A small multi-label image tagger, trained from scratch.
Model: 2.96M parameters, norm batchnorm, activation gelu, depths [2, 4, 4].
Training: adamw at rate 0.0021, 33700 steps, batches of 256.
Rows from block 3 of a small multi-label image tagger, named by matrix and row number. Rows with one number belong to one channel. Each number is 128 + 24 x the weight over its row's rms, rounded and kept within 0 to 255. All counts start at 0. Numbers have three digits each.
After each channel's rows are labels from the 100 images, of 14848, where the channel reaches its highest value: "top examples" is what is common among them. Only what is clearly more common there than usual is listed. The data: rosettes with rotational symmetry.
# c3: 3x3 conv (model.blocks.3.c3.weight, 128x128x3x3, each kernel summed), inputs 0-63
# c1: pointwise conv (model.blocks.3.c1.weight, 128x128x1x1), inputs 0-63

c3.75:105132143152106100118137155112126133116101119140131141166132105131104114133097117120126142145121108120113124081137127104102144148148096086122143123126181117088121147096134143103164109114120111
c1.75:127126115103097144126131099133095144116150127129160032125138123063139152129117107091089116112107139132105102138111123096097062132127125125137111118161127142131131126131126090157141126128073121
top examples: vivid

c3.18:153109105108179153135138077113142150133111145120154095077123137132143123112135125117132125154115120121171081158107144152121112071083155105153092099130115156126160103120143141104106086133100152
c1.18:113109137172131125126124104094102163116156144096088137085124096098183113145116137123113129134135115087122155106129109126083141117126131126157115145150127101148116154107161152111152098111089156
top examples: mirrored; vivid; ten-fold

c3.69:119129125129110130173127131105124100135101127122115111137113127126098132102139131152115133109102135087070113100139122139110143124132124103110145124111124133124135119133117118121128131137124149
c1.69:119122130123111159153112101104095073101144164150132136077122139114079139093118146120124097114133126074077116093126102152082141147158139128137121114165113118133136118136122133108119117108102147
top examples: cool

c3.12:125101154122160142148108153112106141102115162159096142150086136130136109145111143138132107131127161117130124109116106121100132127147084191103125112121111076103105166120126128096178119132128109
c1.12:149147132119137123133137106134126145093098126124113132151135127178113120129168136142129114114122143125132135154137121157119121135075146151128149086029094143070134128118135180136130159107145107
top examples: vivid

c3.89:142123133125188095137146114133160148133121135137121130128130105120111121152134147149129125081155141182168151152157138156188137124117089126123135113115133145109109115131119137143112137161142118
c1.89:155135147113169123152143115152175127118120151114155127132143151132123143133102122138158079117127133187122119150139139128163137123125160126085153120136141148086156145089133132150097116171148122
top examples: earthy

c3.0:039097109128169170150117140111129124141128129130124125120080156109127121163113148115126132096122143104148147124130105144112132108150123156114092105113107113067103148084115109133152079113098143
c1.0:115111178120150173127137149114149125142128136142118137159131120145104145129093170151157112106136143103110126139155144169127112102144086144094127130161138091082123186090129154136189111132126100
top examples: warm; vivid

c3.6:135105148146140152085132126157130175151109165108107108107126113138187088117135113141119137133081116106115113115112106111124143090121131081104139085138141112126142144092122108115125141121105139
c1.6:135114087112130065111111098116137140094139128081121079079116101112124127129148128139096121102129113137104133110115130129126152111108124115132141126120147140135121047151147111130044164132093132
top examples: cool; vivid

c3.66:089126100125104125133116109114140115133117156086133125161144147127139119072164088123112166097104117103131124136137133132075134121118151109124102163106124131153125128170151132105156155084119126
c1.66:164158167110136130130121074147116122097133129090108106137147138126137120127132101175130111104120155111110119138114133144098088111124125137075162154137064107155164133146143116135111155141121118
top examples: vivid; warm

c3.74:136100122142161132114145117111133102104164130144173116131118135096138114114094134125121121126132128163146133088064153126145091144108130092108118098102133112051133108110146138116106123163148111
c1.74:122147115141132126086139120154120132151125143110125134125121114150145122119160121124119153094138131135127097098123124105124109093094132135133124164089108131119132137136128134148119140121091033
top examples: vivid

c3.119:142110111146060113076101103098074142110122128116130141087114127108119097128145095123119160139142116062057130121095043162074132135133130124118129132137146123142109128128143108096144134090100132
c1.119:136106105120071131076100132093076129105148135131132135083109138114155131118141103103120140154107138104053118152105028118085123131125126124096095114139141137123098088138145110101102146059101127
top examples: earthy

c3.49:104103116122127069136124135090138141112084101097113131147122128110160113113126087112132135130136110078143116086114106135107136139128132106110101133043157102095105122117123097082174154090137114
c1.49:138133145117141082145119139139126107133065099118106120106100128109106143106121127148135085091142148148133110099103125146131133109144075128148137089128106119092107132142138050134142155142127111
top examples: vivid

c3.21:142129144125141140119124105166135121116110148136126113126146156097161113078121119136132104105086152135099139169121116125126121022139114169096132101123101131129151125139138127139108137135126115
c1.21:123120134108117105125137113145117116136098159132129120114130133108096120122108146125142100074138132134128103124147140138138126094141101098139144109105112135051137133106145117140114137140129123
top examples: pinwheel; vivid

c3.99:169101153133154146134118089142127118162128133163122111145176131138142120128135147144115115118127156134111110130093130124139098115112123184051128105106109068109157135102124118115128127140117135
c1.99:158161129158123118116132067120140136152099127119117112142119142145132129119192102138102155128111139104088114130117095146091096116056128140123103122129124133136103145120119093138147156123128147
top examples: vivid

c3.102:097120113142141118135065111105126119164125099125113129102073184126187122122142114110106152135136112171109140105100126145184096139116127121140109131089116108148075096141127138155104129130119131
c1.102:122125153122161116127150112161094107151150113136104114092112149135132112100137093152106124126133161158128130100141145120164086127113145115090088113130100123096141112090113119144085119168139110
top examples: warm

c3.4:132135108122138151148106091116092099130104136122136118060090096094155137077132137111135157144105125096120152141117007157096113122099141116143135121136144113148117119132137123123132136101087134
c1.4:127129124130116132146115059113081140126121139115140124053075099109144134077118143101088144140105137083158136103131062122086105103114171123118114124153109096119121120158126134139141148086078121
top examples: pastel

c3.11:149135132156144092139129133113132116129165122139134080097131000091152146149118136129157121092112135164147103104133127155158134150137107073140143115140130133093126127127135103137112135150124155
c1.11:141100156163141138136096099110124130137109118096138144122102049130154072134120138126130138152117077129150115103110127143111146128128159130115150187119131133183127127176097111112121113122120161
top examples: dark

c3.5:141140101136105031138117127121122138116155157125125145134118147142105124144118146114125080061125134115096118181152128130098118100142079113113146098131099151109146103110129134118094116104159106
c1.5:128113114126106115115124060120106135117163110104124088116107134106139099113145116110072140156096125092123128107074142113092111095131148136088122121143144101118127110122151103091128084085110127
top examples: vivid

c3.20:106111124164125125134108113114111189138116131150121123086094085109158109194121102108108146123067139067169117111100072113075121098118128126131130137131131133129108112131122125109104122099085140
c1.20:120094111117149129135112147116103146127139158190153117120108109107138155175103132077125120139109157124182103109140127127097127140127100156102102107160135123077123118072125164122099092117127100
top examples: grey

c3.81:143141090127121131071145088142114110144125151104127105154137182139128136103108131113114106102138146133130103110094151123139099068117107138102136078147116109102148098134179118143096127100117101
c1.81:130128125127129140135083121088134117118136148111127122137122117119096132153059146105142106107142144139133120132142158163133108136143094117104095118149086091112143126083146114116126090153152136
top examples: pinwheel; vivid

c3.90:101091136113142139151112121112168123114129090153151122129129126112125082146103133121108120152146089138134113123110126088135137160148158121148066139112132134099106138115124091137135079139161154
c1.90:148138154140132132110088140132065142147098111117043109151148109112190144133136168176155145121109122126115108118100130134096152098141143087113154129127149084127116139134111106087112157150139092
top examples: vivid

c3.15:090140102142115138127100127108098120147121135111121143126081138122153091115108112099096165134096116089146112095136109097103184129139083138168138113106105118074104136126132139093146086107118152
c1.15:104104158146139093130124159123144119154114131080101162153165129147109142112103122120167122076128096131167113113112142141138144105153097105111117098155118138110140120120109101071113127111135128
top examples: vivid

c3.14:052174092144104147102111148117136134137088044088113140150109117157110136116161114109122194125133082127138092131122126095138127132132148127134114145084145149155102114156114111140128135122131122
c1.14:102107151136131133158125096137121154108146108113129102124097100087135134162113136134110132080112124153109115114097107075135100109180074136101129089152121123109106135154116097147118111134122156
top examples: dark

c3.13:132128134146108071120123105144136100100045120076100120110113155123150121110120125151126124104123121133119094155130133114130109087128102070121124113141072120093124108104167102157067101134120140
c1.13:133117100131090120106120095101112103093129109108161109092141143104155116075134108092114132122144097111116100134087119142102093137104162095128094134111101138121142077117132067109061108095123123
top examples: warm

c3.103:135134122131142110150144138129114158152090140145137140138116017143121116128146128132135137092108147087103148129138124118107118118138090111162109094140147164064130121124130138145110114073147104
c1.103:123115115113119152118133112117058130120153130156145133076112018138089106092130147085101130134105130100136124104126083093070090114131128108102092129138129131121143132143129149130133142067104079
top examples: warm

c3.122:075162096119077103086134125113133145141096112134083127111107160124128123119169105105119174134109090116121106141110089140128130115115131118139121119110134125158092107134129113119125124087104088
c1.122:160117136165137059157088127114137134068148126129146103131122132095140113155132127124146101086100114140120127134130121165136144132163114097144126117105086129093127114073133110137081115116121153
top examples: warm

c3.24:113117118147115129126113120127076147152157127131131119052098072095170106147139110103108134125069133104104122088096036114074143122118136127119136138133120119137113118143155111116122142087048144
c1.24:123145121106164119129119139129119150135131116130129128091128059106133159118118122093144121127119146129144104118127131145128127145128105121095100127139150134105131105138132116154085123116108098
top examples: dark

c3.36:063160093112095161121157139133130152122125134112107143161153153152146151113174127114125131115111133153143161140146165078155106085118124145066126100139094124100147134134152174103146150135096080
c1.36:135104093141114103119113109070121115107137134136163112128137136126113174112109123045113113129115100151152103088127106124129104175135135093110093138101142095098133134124135139121131131096108142
top examples: pinwheel; vivid